From a checkpoint of a small contrastive image-text model.
Training: muon at rate 0.0023, 10900 steps, batches of 256.
Data: trained on drawings of small networks of dots and links, 195000 training examples, 14.3 epochs.
Rows from block 2 of the image encoder of a small contrastive image-text model, named by matrix and row number. Rows with one number belong to one neuron. Each number is 200 + 20 x the weight over its row's rms, rounded and kept within 0 to 999. All counts start at 0. After the name is the row's rms in percent of the matrix's.
After each neuron's rows are labels from the 100 images, of 14848, where the neuron reaches its largest size: "top examples" is what is common among them. Only what is clearly more common there than usual is listed. The data: drawings of small networks of dots and links. In brackets: how many of the 100, against the usual share in percent.
# gate: MLP gate (encoder.blocks.2.mlp.gate.weight, 128x64), inputs 0-63
# fc1: MLP up (encoder.blocks.2.mlp.fc1.weight, 128x64), inputs 0-63
# fc2: MLP down (encoder.blocks.2.mlp.fc2.weight, 64x128, transposed), outputs 0-63

gate.66,080,200,206,204,218,200,217,200,225,167,200,182,200,221,235,185,200,256,200,135,191,200,200,190,181,200,200,214,210,200,200,208,200,200,201,200,233,195,200,216,208,200,200,200,139,200,200,201,184,200,200,200,227,176,216,200,200,242,200,168,200,248,213,183,200
fc1.66,097,192,212,185,198,219,205,247,213,240,200,227,227,200,181,200,184,175,177,163,200,220,205,200,200,200,200,173,228,194,222,200,139,222,174,218,205,200,188,201,214,197,212,223,195,216,200,199,187,217,200,200,221,153,217,173,200,174,211,200,206,212,200,160,224
fc2.66,098,198,189,255,196,220,200,200,200,175,218,203,192,207,200,205,218,200,200,160,228,193,200,195,209,200,228,221,218,198,218,215,181,200,174,236,238,239,175,168,200,184,168,175,203,199,225,204,182,201,200,195,200,197,240,146,187,205,202,199,198,205,205,198,164
top examples: white dots (25 vs 9)

gate.73,098,203,215,193,198,200,199,197,200,197,200,200,200,200,168,200,212,202,295,200,196,200,200,203,203,215,200,200,193,219,184,200,168,200,200,200,200,229,235,209,193,200,262,196,231,203,174,193,203,200,193,172,216,201,192,177,177,200,200,227,200,200,154,201,188
fc1.73,113,226,200,200,225,200,200,208,200,200,177,200,200,220,196,176,189,212,209,196,203,200,213,183,200,200,200,210,182,200,200,200,237,215,196,200,190,182,228,200,186,216,199,213,171,181,223,201,200,181,200,200,233,110,186,149,173,213,209,205,213,200,237,204,165
fc2.73,095,216,200,200,200,200,200,167,200,200,200,160,215,202,196,224,196,200,228,206,200,162,196,178,207,142,236,200,225,200,185,200,200,208,194,200,196,208,200,200,175,150,242,221,175,200,200,219,250,200,200,200,200,195,183,191,190,200,207,200,186,206,251,166,200
top examples: star (41 vs 11.3); five dots (38 vs 17.8); yellow dots (30 vs 8.4)

gate.84,090,206,224,200,211,200,200,239,142,200,184,201,221,258,200,213,195,200,200,187,199,151,200,196,194,200,198,200,200,182,150,200,215,194,200,191,200,200,184,200,200,167,200,221,200,200,184,235,190,186,200,200,173,200,203,158,143,200,217,200,210,200,195,200,200
fc1.84,092,200,200,200,200,200,219,200,200,237,205,200,207,200,200,188,200,200,205,200,200,223,188,200,152,195,200,162,200,187,200,200,223,221,187,217,222,218,200,217,202,200,207,180,200,188,200,200,207,218,184,238,147,190,200,174,134,172,200,167,175,175,200,216,250
fc2.84,088,193,206,220,186,216,200,208,200,233,200,166,161,185,199,182,200,200,211,118,174,155,215,186,200,199,234,200,239,199,193,211,196,205,200,200,204,232,202,190,198,200,190,218,200,216,223,200,225,188,200,221,200,222,227,199,200,200,172,179,229,200,216,200,179
top examples: nine dots (49 vs 17.7); complete (37 vs 11.4); teal dots (27 vs 8.6)

gate.23,115,242,200,171,242,200,200,176,163,193,200,200,180,213,214,207,181,190,200,200,201,182,210,200,232,270,191,224,200,200,192,200,209,206,200,200,156,220,196,155,185,205,203,216,184,187,217,193,200,156,234,193,165,206,200,200,212,207,197,198,200,201,200,196,176
fc1.23,109,200,238,219,207,197,172,237,174,176,218,200,207,200,255,187,183,200,214,145,186,188,200,215,200,185,200,167,169,255,156,191,223,177,180,212,200,199,212,208,200,211,203,193,190,214,178,205,185,188,200,176,200,209,213,200,196,217,200,220,200,200,172,202,200
fc2.23,072,200,200,203,200,197,194,179,200,200,200,200,242,200,160,148,200,172,214,246,213,229,181,191,202,282,180,222,200,200,200,202,200,200,193,170,200,200,200,200,221,170,200,202,175,238,220,200,224,211,200,200,193,200,200,200,188,220,200,225,200,200,200,214,200
top examples: white dots (37 vs 9); yellow dots (28 vs 8.4)

gate.27,093,207,170,200,200,184,187,200,142,200,200,214,200,199,209,194,204,185,187,253,209,194,204,247,200,200,153,196,207,195,183,226,234,200,170,249,200,216,198,200,197,200,184,204,200,207,195,200,209,200,200,200,214,200,193,200,166,172,200,146,216,191,166,200,191
fc1.27,089,204,206,226,203,182,206,177,213,203,189,209,200,243,200,200,242,193,186,200,241,152,200,215,186,181,147,203,173,200,200,216,226,189,183,200,177,211,200,200,231,200,162,172,158,200,172,200,219,241,200,200,174,198,212,200,175,200,200,200,204,200,200,187,195
fc2.27,061,221,198,195,153,173,200,200,200,216,183,203,163,200,200,199,200,199,199,142,200,208,206,244,200,214,232,177,200,200,200,207,160,224,200,200,200,200,200,161,200,208,199,172,200,200,204,200,200,236,203,228,200,207,219,200,200,200,217,204,181,233,214,264,197
top examples: teal dots (46 vs 8.6)

gate.123,088,182,212,222,204,158,199,178,210,200,200,245,201,202,200,200,172,210,190,200,151,200,200,200,200,267,182,200,200,209,214,190,196,206,157,198,173,199,242,223,216,200,200,200,215,200,200,186,192,184,234,200,211,181,219,158,200,200,200,208,155,196,200,201,200
fc1.123,083,178,176,222,200,201,204,207,233,200,200,200,200,180,200,182,200,201,199,200,200,186,162,200,200,244,200,200,228,200,222,189,181,223,193,150,185,200,200,232,193,200,200,200,194,200,228,180,200,200,172,220,262,217,200,143,200,231,200,219,166,214,205,200,200
fc2.123,093,216,217,200,196,200,184,237,225,200,169,192,200,202,200,200,200,200,172,200,227,179,189,194,190,250,192,189,212,196,200,188,212,174,187,223,201,200,207,210,200,164,200,224,214,200,179,200,200,200,200,200,211,241,206,207,200,172,214,221,170,257,253,155,187
top examples: black dots (98 vs 8)

gate.50,097,228,216,212,182,220,200,185,180,197,194,158,170,230,194,183,205,200,184,200,167,200,194,224,237,200,200,217,237,188,183,212,230,200,224,194,200,200,201,148,192,238,200,159,213,190,200,206,209,200,208,224,181,194,170,166,221,230,190,220,227,200,200,196,193
fc1.50,094,206,200,206,228,228,159,246,200,240,200,200,200,230,174,230,209,178,186,177,193,204,209,197,226,199,172,210,211,203,200,178,213,191,200,190,200,180,200,229,182,232,175,200,204,222,200,200,200,209,234,185,150,200,187,169,200,190,200,218,152,200,196,200,177
fc2.50,091,218,200,213,185,222,201,200,184,198,180,224,192,173,198,230,184,157,200,200,172,166,174,231,211,200,250,200,191,161,200,229,200,164,222,199,229,218,200,185,214,184,213,183,227,178,201,237,200,167,200,188,218,200,179,172,195,200,200,183,229,200,200,204,216
top examples: nine dots (43 vs 17.7); two groups (34 vs 11)

gate.92,108,171,205,200,214,200,184,200,196,157,200,165,212,200,208,191,200,200,200,204,201,212,200,152,167,217,194,176,198,220,179,200,247,198,208,206,147,191,208,232,220,255,193,175,200,231,186,205,200,220,222,200,209,200,200,200,210,200,230,237,200,200,200,200,227
fc1.92,107,200,200,210,159,189,200,200,198,232,147,200,200,217,208,206,200,168,208,200,200,200,166,235,195,196,200,200,245,176,210,236,200,188,206,195,221,160,197,178,182,189,228,213,200,165,174,185,200,200,197,200,200,211,226,201,200,195,200,170,200,260,200,207,181
fc2.92,112,211,232,200,181,198,220,190,200,208,193,222,217,199,201,250,178,200,175,218,179,203,174,162,151,200,206,200,228,200,168,188,191,214,194,217,197,200,232,212,187,200,219,200,209,225,172,182,209,191,159,200,252,247,189,209,213,206,200,206,189,190,194,200,188
top examples: black dots (31 vs 8); red dots (25 vs 8.4)

gate.103,097,197,195,177,224,192,200,200,179,177,191,200,200,207,158,217,200,200,221,174,216,200,200,168,200,200,200,200,200,203,200,239,187,236,179,227,200,235,200,150,190,169,242,234,191,200,197,200,200,229,187,200,232,150,200,174,211,213,200,234,200,197,189,201,213
fc1.103,085,201,175,179,174,219,216,200,207,190,215,170,200,200,226,200,159,200,211,194,200,218,224,200,149,208,214,200,263,192,200,157,200,169,200,218,200,151,200,200,200,217,200,209,200,182,154,200,197,204,194,200,200,184,194,238,203,200,215,200,213,200,174,219,206
fc2.103,076,200,200,200,181,213,173,214,223,237,186,200,172,221,228,173,200,200,200,201,155,200,190,243,180,156,200,214,200,200,239,200,200,200,200,200,169,148,224,200,200,184,200,200,242,182,200,170,212,218,200,222,200,193,208,194,206,200,207,220,222,200,200,177,165
top examples: black dots (59 vs 8)

gate.113,118,200,181,176,200,155,177,182,213,200,200,206,210,200,193,255,200,231,200,212,200,200,190,216,207,191,249,200,203,216,191,200,175,200,200,228,208,200,244,200,183,222,203,201,192,200,201,152,200,192,213,170,160,200,225,183,202,191,179,211,251,224,200,204,200
fc1.113,134,200,200,173,214,271,217,200,200,185,214,200,192,217,200,200,200,177,197,200,182,200,193,200,200,212,180,200,200,200,200,181,260,168,201,172,200,200,200,189,217,200,216,195,192,200,183,222,213,206,200,207,256,200,212,200,189,193,200,200,124,200,200,203,182
fc2.113,144,224,205,200,212,242,236,164,234,217,173,200,175,217,230,182,225,194,223,169,209,221,217,188,200,200,212,200,191,181,168,181,196,181,188,238,223,173,237,205,198,200,226,179,184,211,200,200,210,207,187,173,200,200,222,207,178,195,172,200,200,197,184,157,200
top examples: orange dots (95 vs 8.2)

gate.82,101,209,200,200,200,184,208,183,200,217,184,206,198,194,205,213,200,192,187,218,191,136,182,165,200,200,157,154,222,210,200,228,200,148,215,203,204,200,190,202,200,183,186,181,200,193,193,180,185,200,200,200,188,204,222,196,200,200,269,228,200,200,191,237,214
fc1.82,110,224,178,174,161,188,173,200,238,213,205,230,200,222,200,179,216,215,188,180,227,232,200,183,200,200,252,259,194,181,200,158,210,200,234,190,199,192,192,212,219,200,200,249,201,178,201,181,205,176,196,202,200,194,200,200,212,192,200,200,200,200,225,198,200
fc2.82,100,219,219,200,200,200,200,184,192,180,213,194,241,200,182,160,195,182,201,209,207,200,207,228,229,251,200,200,192,204,182,200,185,176,200,223,193,241,200,161,181,202,200,213,200,200,207,196,200,218,227,209,230,244,200,200,200,200,243,228,196,153,200,200,168
top examples: star (31 vs 11.3)

gate.94,083,203,215,215,217,200,200,200,189,200,186,200,237,200,199,248,200,200,200,197,200,200,201,227,200,173,200,202,207,200,210,200,229,259,200,247,200,177,169,221,200,157,200,187,187,148,200,216,184,200,200,200,200,200,200,155,214,224,219,168,162,200,198,200,201
fc1.94,078,194,198,201,200,200,181,214,232,179,207,223,170,211,200,220,200,200,232,200,227,197,195,193,195,200,200,145,200,215,169,204,200,180,200,200,231,199,197,199,172,200,216,207,251,193,173,221,193,200,200,187,200,194,200,200,200,200,187,214,183,163,228,278,200
fc2.94,091,200,186,185,200,200,178,161,219,241,200,200,200,209,228,188,214,215,168,187,150,230,213,200,200,200,183,201,200,200,200,200,199,218,218,208,175,195,178,200,227,202,207,215,183,200,181,200,200,200,200,200,221,200,211,204,260,227,229,200,149,200,200,200,147
top examples: teal dots (28 vs 8.6)

gate.119,085,200,200,209,200,216,233,200,200,200,212,207,195,211,190,187,200,233,200,200,199,175,186,172,200,200,203,206,219,170,249,276,200,233,238,189,217,200,191,194,177,200,200,187,205,203,232,200,207,200,191,235,201,198,200,161,200,199,200,192,141,200,197,187,200
fc1.119,082,159,185,191,200,209,145,205,201,191,200,229,200,200,172,218,200,153,186,217,200,200,200,200,186,200,200,188,195,156,218,218,212,200,200,236,200,200,164,227,200,207,212,200,178,182,218,177,200,191,185,232,200,200,200,226,197,216,176,235,240,223,216,168,200
fc2.119,096,200,191,195,247,228,188,173,183,160,197,200,199,181,188,200,238,200,216,200,221,205,210,200,200,196,205,200,203,139,200,200,236,200,200,221,200,200,176,188,188,200,213,169,182,232,196,200,212,211,183,202,200,200,200,151,200,189,163,174,218,167,167,199,225
top examples: white dots (88 vs 9)

gate.76,138,204,188,197,206,159,173,202,206,200,199,200,195,180,200,243,200,218,206,201,233,188,182,200,205,213,233,191,201,209,178,201,182,200,206,232,200,200,250,207,184,204,204,200,189,205,231,183,221,200,201,205,136,189,188,172,192,200,201,208,273,211,199,193,200
fc1.76,107,200,216,237,222,200,227,204,160,207,181,200,200,228,175,255,200,168,199,200,207,200,194,187,200,200,162,202,162,163,200,200,201,195,242,210,185,225,235,186,217,200,179,200,172,200,200,200,228,200,200,200,211,191,160,200,187,215,192,172,200,184,180,193,175
fc2.76,123,231,185,201,207,247,229,161,234,208,200,176,206,236,234,170,215,200,226,200,213,211,204,175,199,200,219,191,200,200,181,201,190,200,200,200,200,200,234,221,186,200,197,156,200,215,196,200,200,213,199,189,209,200,200,218,203,180,181,231,150,200,197,156,232
top examples: orange dots (97 vs 8.2)

gate.11,102,200,200,235,214,213,220,192,201,194,131,193,207,200,212,229,233,186,168,243,151,200,200,203,221,189,175,200,209,168,167,207,201,195,194,201,200,228,213,213,200,200,189,163,202,228,200,200,236,200,197,179,212,200,196,171,200,197,200,190,176,200,178,200,182
fc1.11,108,179,188,240,209,246,213,150,223,200,171,200,214,202,200,202,221,197,215,200,183,197,218,194,207,200,199,200,144,174,190,182,200,187,200,213,213,184,200,228,197,207,231,200,183,193,200,197,236,211,191,173,252,200,195,212,193,204,200,209,210,226,200,160,231
fc2.11,092,200,241,200,180,198,187,203,230,169,200,200,198,208,166,210,174,225,200,200,238,237,197,200,179,200,180,200,211,170,200,208,200,202,189,200,200,168,199,222,188,203,206,200,186,245,210,174,220,216,200,219,200,240,191,212,232,163,213,240,191,200,241,220,205
top examples: teal dots (73 vs 8.6)

gate.19,090,200,214,200,224,164,215,220,186,234,200,258,215,179,208,176,219,230,200,200,204,199,190,191,200,126,200,219,222,253,198,212,200,202,200,192,171,200,170,200,200,200,200,200,174,200,207,200,198,200,198,198,200,185,208,157,193,202,200,182,171,217,207,205,200
fc1.19,087,206,200,168,177,176,212,141,217,200,200,214,200,205,189,200,200,191,237,182,182,200,235,200,254,200,226,193,187,234,216,225,200,190,178,226,211,210,200,200,200,208,200,185,232,222,224,200,162,200,200,209,200,183,204,200,200,200,235,228,200,180,188,243,200
fc2.19,111,200,206,119,200,200,200,200,223,240,174,201,213,213,209,199,207,215,198,200,201,189,150,176,171,209,181,200,185,234,178,202,187,204,189,192,200,188,172,235,210,200,213,195,208,179,160,200,200,199,230,193,201,200,198,192,230,181,224,200,167,212,200,200,209
top examples: yellow dots (61 vs 8.4)

gate.42,125,156,233,190,186,222,200,187,190,189,218,162,235,166,191,183,216,173,166,207,210,194,202,208,218,200,202,216,213,165,208,200,153,200,242,188,224,175,200,197,202,200,193,200,181,196,220,200,190,180,214,200,223,169,200,201,225,193,203,231,196,224,200,200,243
fc1.42,115,176,205,200,200,200,218,204,200,207,197,222,258,197,231,174,198,200,164,200,200,188,210,200,200,191,195,235,219,196,230,213,196,200,250,194,201,184,179,167,170,200,213,188,164,200,236,204,200,216,182,200,209,171,202,200,213,204,200,160,169,238,226,180,200
fc2.42,175,229,201,181,200,227,186,190,198,208,200,183,200,164,185,202,193,200,226,200,205,181,184,180,200,215,200,226,185,157,183,212,225,195,192,206,288,229,207,200,212,170,204,187,200,204,236,222,200,200,200,185,200,200,190,191,243,204,168,200,206,194,178,200,200
top examples: black dots (54 vs 8)

gate.12,095,218,192,183,247,168,180,228,201,220,215,219,174,177,199,200,200,200,182,195,200,200,200,200,177,216,169,171,209,200,211,163,200,211,227,200,231,240,219,219,196,202,200,246,205,200,200,212,173,213,209,180,200,253,199,215,202,200,174,200,197,211,185,204,243
fc1.12,093,209,209,178,260,200,136,200,216,207,175,200,185,177,200,186,200,200,229,200,200,200,233,164,200,200,202,173,181,192,200,200,207,223,200,212,230,200,250,188,200,200,239,238,200,218,183,200,208,177,200,200,227,178,199,198,200,177,186,214,202,200,180,200,190
fc2.12,093,183,192,162,261,196,213,219,208,209,198,175,231,174,175,178,245,201,189,200,226,215,205,233,225,195,182,200,200,200,223,168,190,191,199,226,161,211,200,200,207,234,159,216,180,178,200,200,200,191,205,209,200,197,220,200,227,200,209,183,200,200,192,224,224
top examples: white dots (35 vs 9)

gate.9,098,219,192,200,200,220,215,200,208,200,207,199,196,184,162,200,236,200,192,234,248,173,181,220,215,200,206,240,207,173,200,188,205,200,217,198,200,199,160,200,186,162,238,212,200,163,203,150,200,214,200,206,200,195,171,179,200,191,200,238,177,185,216,200,224
fc1.9,103,200,200,200,144,200,217,213,188,229,186,184,229,180,200,238,242,200,185,229,207,196,200,214,191,229,200,200,200,200,195,199,227,200,199,202,200,241,180,215,200,200,227,204,200,188,171,192,195,202,200,262,187,200,210,204,200,161,202,161,190,191,200,239,211
fc2.9,087,236,189,200,200,192,151,196,199,177,200,200,200,191,195,166,183,218,185,235,207,248,195,191,217,200,200,173,213,159,163,191,200,200,173,200,200,194,182,200,204,203,200,200,193,256,200,226,210,208,216,227,200,194,211,211,169,200,196,220,223,219,167,169,178
top examples: yellow dots (32 vs 8.4); orange dots (27 vs 8.2)

gate.115,096,219,220,185,200,184,200,200,200,198,200,200,211,200,200,211,172,150,210,200,228,171,219,165,234,225,224,198,191,163,243,234,186,200,213,190,209,233,200,168,153,200,178,194,200,215,204,200,200,179,200,207,200,200,200,163,200,210,229,158,200,189,200,209,188
fc1.115,121,181,201,205,200,191,217,222,216,200,200,200,210,200,214,200,200,226,200,215,163,171,200,200,233,207,199,197,200,204,204,200,216,188,211,200,252,200,206,170,184,180,170,233,199,124,200,194,201,179,188,221,212,200,200,197,204,184,172,143,200,235,200,194,194
fc2.115,075,178,172,180,207,218,200,200,200,200,200,216,200,200,161,200,200,196,200,200,225,169,200,185,206,214,261,200,205,196,200,233,200,212,200,228,200,166,204,182,231,203,142,200,199,200,188,177,218,239,224,211,214,195,200,176,215,169,180,242,188,225,200,200,200
top examples: nine dots (38 vs 17.7)

gate.35,116,200,229,185,221,200,192,185,213,163,205,151,185,180,186,200,200,200,255,216,200,218,197,200,200,227,218,213,200,205,200,239,200,200,204,200,147,200,188,210,183,222,153,208,229,200,200,172,198,200,200,162,195,185,176,216,191,200,224,237,202,186,188,206,200
fc1.35,111,184,191,193,200,185,155,226,197,200,184,199,200,230,205,177,182,231,200,200,191,200,183,200,200,176,184,180,178,216,203,148,200,228,203,226,168,196,200,259,215,200,200,179,157,232,198,202,200,200,200,233,200,200,239,194,200,208,194,163,200,200,220,212,197
fc2.35,095,204,200,192,221,200,200,200,203,198,198,223,195,200,203,200,176,192,200,200,236,266,200,200,214,200,179,204,200,213,200,140,200,207,200,199,190,182,200,250,232,200,137,210,179,200,200,200,212,213,200,186,189,185,200,190,236,186,201,233,181,200,171,193,178
top examples: star (49 vs 11.3)

gate.85,116,200,236,200,199,217,183,187,160,234,200,173,209,180,193,220,167,200,183,210,200,166,194,218,179,196,208,232,209,205,222,200,228,155,215,211,191,212,207,175,200,180,200,195,193,200,169,224,200,191,200,205,200,200,148,200,203,236,195,208,218,199,212,211,256
fc1.85,112,200,233,230,222,200,174,149,149,207,165,200,235,200,200,200,172,200,164,200,200,200,186,200,200,200,186,230,183,200,242,182,217,182,200,200,213,201,186,163,200,181,200,200,224,192,206,212,160,191,234,218,218,217,172,199,200,200,198,201,216,181,200,204,214
fc2.85,178,191,233,185,200,250,204,239,200,199,205,155,233,175,168,199,199,200,223,200,200,199,233,220,216,177,220,212,203,183,170,221,206,195,194,200,200,197,229,210,199,161,188,179,203,205,227,193,233,200,200,200,200,190,149,199,200,177,165,200,221,189,201,200,187
top examples: nine dots (43 vs 17.7); blue dots (27 vs 8.2)

gate.43,091,200,250,146,171,204,213,190,185,221,234,200,162,200,200,235,187,200,200,200,200,220,200,200,173,225,220,184,245,229,212,226,200,191,200,214,200,203,200,200,213,204,174,217,200,200,186,205,183,211,200,232,200,166,180,251,203,218,200,221,200,182,195,203,209
fc1.43,099,180,200,200,172,193,200,220,200,216,200,216,199,164,182,235,204,200,151,180,182,200,173,187,205,200,200,181,200,182,192,194,229,226,141,168,177,200,200,223,235,247,200,200,210,197,226,200,203,216,200,200,200,200,169,190,200,192,200,170,213,231,233,200,200
fc2.43,118,220,200,200,200,200,198,221,200,230,200,200,200,197,186,211,225,175,200,220,182,226,193,217,200,243,200,171,200,200,200,192,235,218,204,200,246,203,224,220,189,236,200,185,193,211,253,176,200,202,183,178,211,200,219,225,134,200,201,200,217,179,200,200,168
top examples: star (31 vs 11.3)

gate.100,087,196,200,188,222,163,200,220,200,186,211,185,200,226,177,157,203,204,200,232,213,191,200,200,201,224,201,200,243,179,239,200,161,200,195,200,200,190,200,200,181,200,216,200,170,228,215,217,200,224,188,200,258,180,234,168,167,200,200,200,200,177,192,224,224
fc1.100,097,230,196,200,189,227,165,200,227,222,200,211,200,211,200,200,189,247,200,204,172,195,224,200,210,200,200,200,201,218,199,200,174,190,229,198,203,200,202,200,177,200,165,200,152,184,200,172,217,159,200,200,203,200,202,278,195,226,171,189,200,200,182,200,200
fc2.100,095,186,193,190,227,217,248,200,212,206,222,200,153,201,213,169,200,218,164,211,200,161,200,225,209,198,223,200,200,200,234,232,218,200,215,200,167,193,200,200,200,215,185,200,208,168,234,200,200,200,179,200,190,196,232,232,145,210,176,200,200,200,179,194,212
top examples: black dots (98 vs 8)

gate.67,118,215,217,200,186,222,196,202,218,172,200,207,200,162,175,209,190,200,177,200,218,200,200,175,221,220,217,200,200,214,126,200,167,149,189,200,197,239,206,200,194,185,224,215,225,216,181,200,182,200,189,200,172,239,200,186,158,200,200,195,189,184,197,200,200
fc1.67,098,211,203,200,223,170,200,202,197,186,200,214,207,297,199,206,146,194,205,200,195,200,192,200,203,161,200,165,200,203,245,208,192,206,200,224,206,198,214,200,214,184,176,200,204,200,200,182,194,200,169,202,169,200,200,200,209,210,197,197,188,200,216,216,232
fc2.67,092,210,237,239,200,199,200,200,154,200,191,200,215,255,201,201,209,179,179,183,200,182,162,163,213,200,200,237,233,200,200,210,185,235,200,189,180,200,199,200,179,142,200,200,200,196,200,224,200,209,200,180,242,193,200,190,183,200,194,211,213,200,207,200,177
top examples: teal dots (26 vs 8.6)

gate.8,129,231,211,180,226,156,200,225,200,200,220,196,182,200,200,176,193,186,228,225,204,207,221,183,200,232,177,176,200,160,149,181,218,200,194,200,227,222,243,226,200,192,200,217,204,200,163,223,200,187,195,200,180,221,174,196,178,194,198,229,187,200,200,229,192
fc1.8,105,205,193,263,214,186,161,227,192,207,177,200,195,218,147,221,201,200,190,200,215,214,207,200,200,200,177,197,200,194,185,200,200,169,176,200,206,219,180,206,200,175,197,194,200,160,200,251,232,200,183,200,196,200,194,235,200,200,200,205,200,248,232,200,203
fc2.8,091,200,182,165,173,193,166,231,200,200,211,209,195,200,200,215,171,200,179,144,200,191,164,166,188,237,200,240,198,185,200,200,197,200,200,215,211,200,200,204,239,211,193,176,221,184,187,208,200,229,226,165,194,202,200,168,200,201,190,200,200,227,231,210,232
top examples: nine dots (44 vs 17.7); complete (43 vs 11.4)

gate.91,087,195,200,228,200,214,253,172,201,154,202,200,212,162,200,158,170,190,200,200,182,200,223,196,200,231,207,183,210,200,178,200,188,200,207,179,232,187,200,200,250,200,182,237,208,194,200,218,200,175,235,200,200,245,209,164,200,200,200,200,200,200,200,200,200
fc1.91,101,200,203,214,181,200,208,199,241,145,200,172,238,198,217,200,208,200,205,217,200,200,188,174,199,235,206,188,224,200,200,196,201,169,200,200,200,194,200,178,212,163,188,194,184,227,200,200,200,200,250,169,243,208,193,207,183,235,155,189,201,200,164,194,200
fc2.91,095,200,222,185,218,211,200,220,239,201,198,197,200,200,179,200,198,148,193,200,199,212,198,189,239,196,172,204,215,200,200,200,207,182,210,200,211,161,231,200,200,200,182,221,208,177,214,166,175,200,232,200,224,189,202,189,233,198,269,183,204,184,242,200,200
top examples: black dots (64 vs 8); green dots (31 vs 8.5)

gate.75,093,267,239,200,230,205,200,217,200,156,200,153,165,225,197,193,203,200,212,200,200,195,212,222,177,200,215,198,200,200,200,237,200,182,200,221,196,200,218,200,207,200,217,200,193,210,235,201,200,186,187,217,231,200,200,182,226,200,185,200,180,245,200,166,203
fc1.75,086,200,184,200,196,171,240,199,210,200,211,197,204,184,226,186,185,159,167,229,226,189,169,200,200,203,213,181,200,141,241,200,215,206,193,200,201,185,205,195,223,200,200,200,160,231,187,219,208,208,203,183,200,236,207,153,194,190,200,204,186,183,186,230,190
fc2.75,101,195,200,147,224,200,195,220,200,256,240,218,186,195,195,196,200,200,195,186,188,188,188,209,174,215,218,200,200,174,200,202,193,199,153,208,211,179,230,172,190,200,200,200,253,150,196,200,232,215,220,218,188,200,202,200,200,213,167,205,202,221,200,200,200
top examples: white dots (51 vs 9); pink dots (37 vs 8.1)

gate.5,122,225,205,186,228,213,205,154,185,195,226,173,200,179,200,174,182,207,196,224,164,200,233,200,200,200,173,193,212,177,217,165,193,184,200,214,221,222,260,198,238,181,207,205,200,162,205,200,154,200,200,180,198,200,181,210,187,196,200,200,218,220,216,213,200
fc1.5,111,157,204,149,200,200,200,214,200,194,200,200,205,206,200,200,182,192,200,192,199,200,200,200,185,220,152,271,200,200,200,200,200,138,195,200,193,200,200,223,218,226,192,200,200,200,179,180,236,211,191,174,215,200,200,169,198,200,238,218,207,204,229,201,203
fc2.5,074,200,224,200,200,206,200,195,146,200,200,200,191,200,154,230,200,200,200,242,208,200,200,200,200,200,145,224,207,200,200,200,200,200,155,214,210,215,236,207,200,200,200,203,200,200,208,205,170,197,179,200,234,239,200,181,191,193,168,182,200,144,200,200,223
top examples: yellow dots (40 vs 8.4)

gate.18,111,200,253,199,215,191,200,172,189,193,209,195,200,200,183,249,202,200,273,200,205,200,181,191,203,200,156,172,224,196,200,206,215,207,200,222,200,200,207,201,199,200,220,200,230,202,168,200,200,202,158,200,213,167,190,218,188,200,200,237,200,203,174,200,227
fc1.18,113,177,200,204,175,200,207,200,216,207,184,219,174,197,200,205,200,203,141,179,196,243,200,200,222,184,217,176,201,176,168,226,206,205,201,200,175,218,202,205,200,187,136,200,212,206,200,200,194,212,193,208,200,202,200,182,186,215,200,153,177,200,255,224,193
fc2.18,103,211,219,205,186,200,158,197,200,200,185,191,207,200,233,229,199,200,270,208,200,159,195,149,218,184,200,182,184,200,188,204,210,222,185,171,190,200,189,200,200,200,256,200,200,200,219,148,200,182,203,201,204,191,210,200,187,178,225,197,219,211,200,203,200
top examples: star (34 vs 11.3)

gate.41,107,200,200,200,187,212,200,178,202,203,200,200,200,166,169,242,202,205,255,195,210,201,200,232,199,225,172,192,200,186,186,236,200,223,211,211,190,195,200,200,216,200,212,229,244,203,192,200,227,200,209,189,259,166,200,153,200,184,206,223,200,221,203,199,180
fc1.41,094,200,177,182,200,222,191,200,200,202,184,194,186,178,219,200,227,217,116,200,186,228,175,217,200,200,200,200,200,224,182,205,191,198,226,169,200,200,207,200,194,237,189,207,210,190,144,200,230,200,222,200,199,200,217,200,189,150,200,200,197,220,200,200,177
fc2.41,102,200,200,203,214,200,200,214,223,168,183,203,203,200,244,186,200,174,241,210,200,174,218,172,265,216,213,209,188,199,219,200,183,194,200,200,200,195,200,160,187,194,186,204,200,162,227,200,198,170,212,228,207,133,200,209,183,200,201,200,185,198,200,200,185
top examples: purple dots (28 vs 8); blue dots (28 vs 8.2)

gate.21,106,202,206,202,200,206,200,204,200,181,200,187,201,188,200,200,167,238,209,200,156,200,170,200,192,201,223,211,275,200,200,172,178,200,213,200,200,171,200,179,178,163,207,179,190,206,211,193,177,212,195,162,216,203,230,193,167,191,180,209,200,153,213,200,180
fc1.21,101,193,200,194,200,205,207,201,200,183,235,200,198,200,241,164,166,200,200,210,221,166,200,200,159,176,152,200,200,196,175,161,212,200,216,200,200,200,200,200,200,231,200,200,210,178,194,200,226,220,200,217,161,236,181,157,208,188,200,173,200,180,226,200,167
fc2.21,106,193,200,176,200,221,198,205,183,231,200,210,220,249,192,164,197,208,211,235,202,202,201,196,198,221,162,155,215,200,197,200,195,189,151,200,200,182,209,200,219,200,200,188,161,201,223,133,186,217,218,221,200,213,200,200,200,228,200,175,213,200,219,213,199
top examples: purple dots (28 vs 8)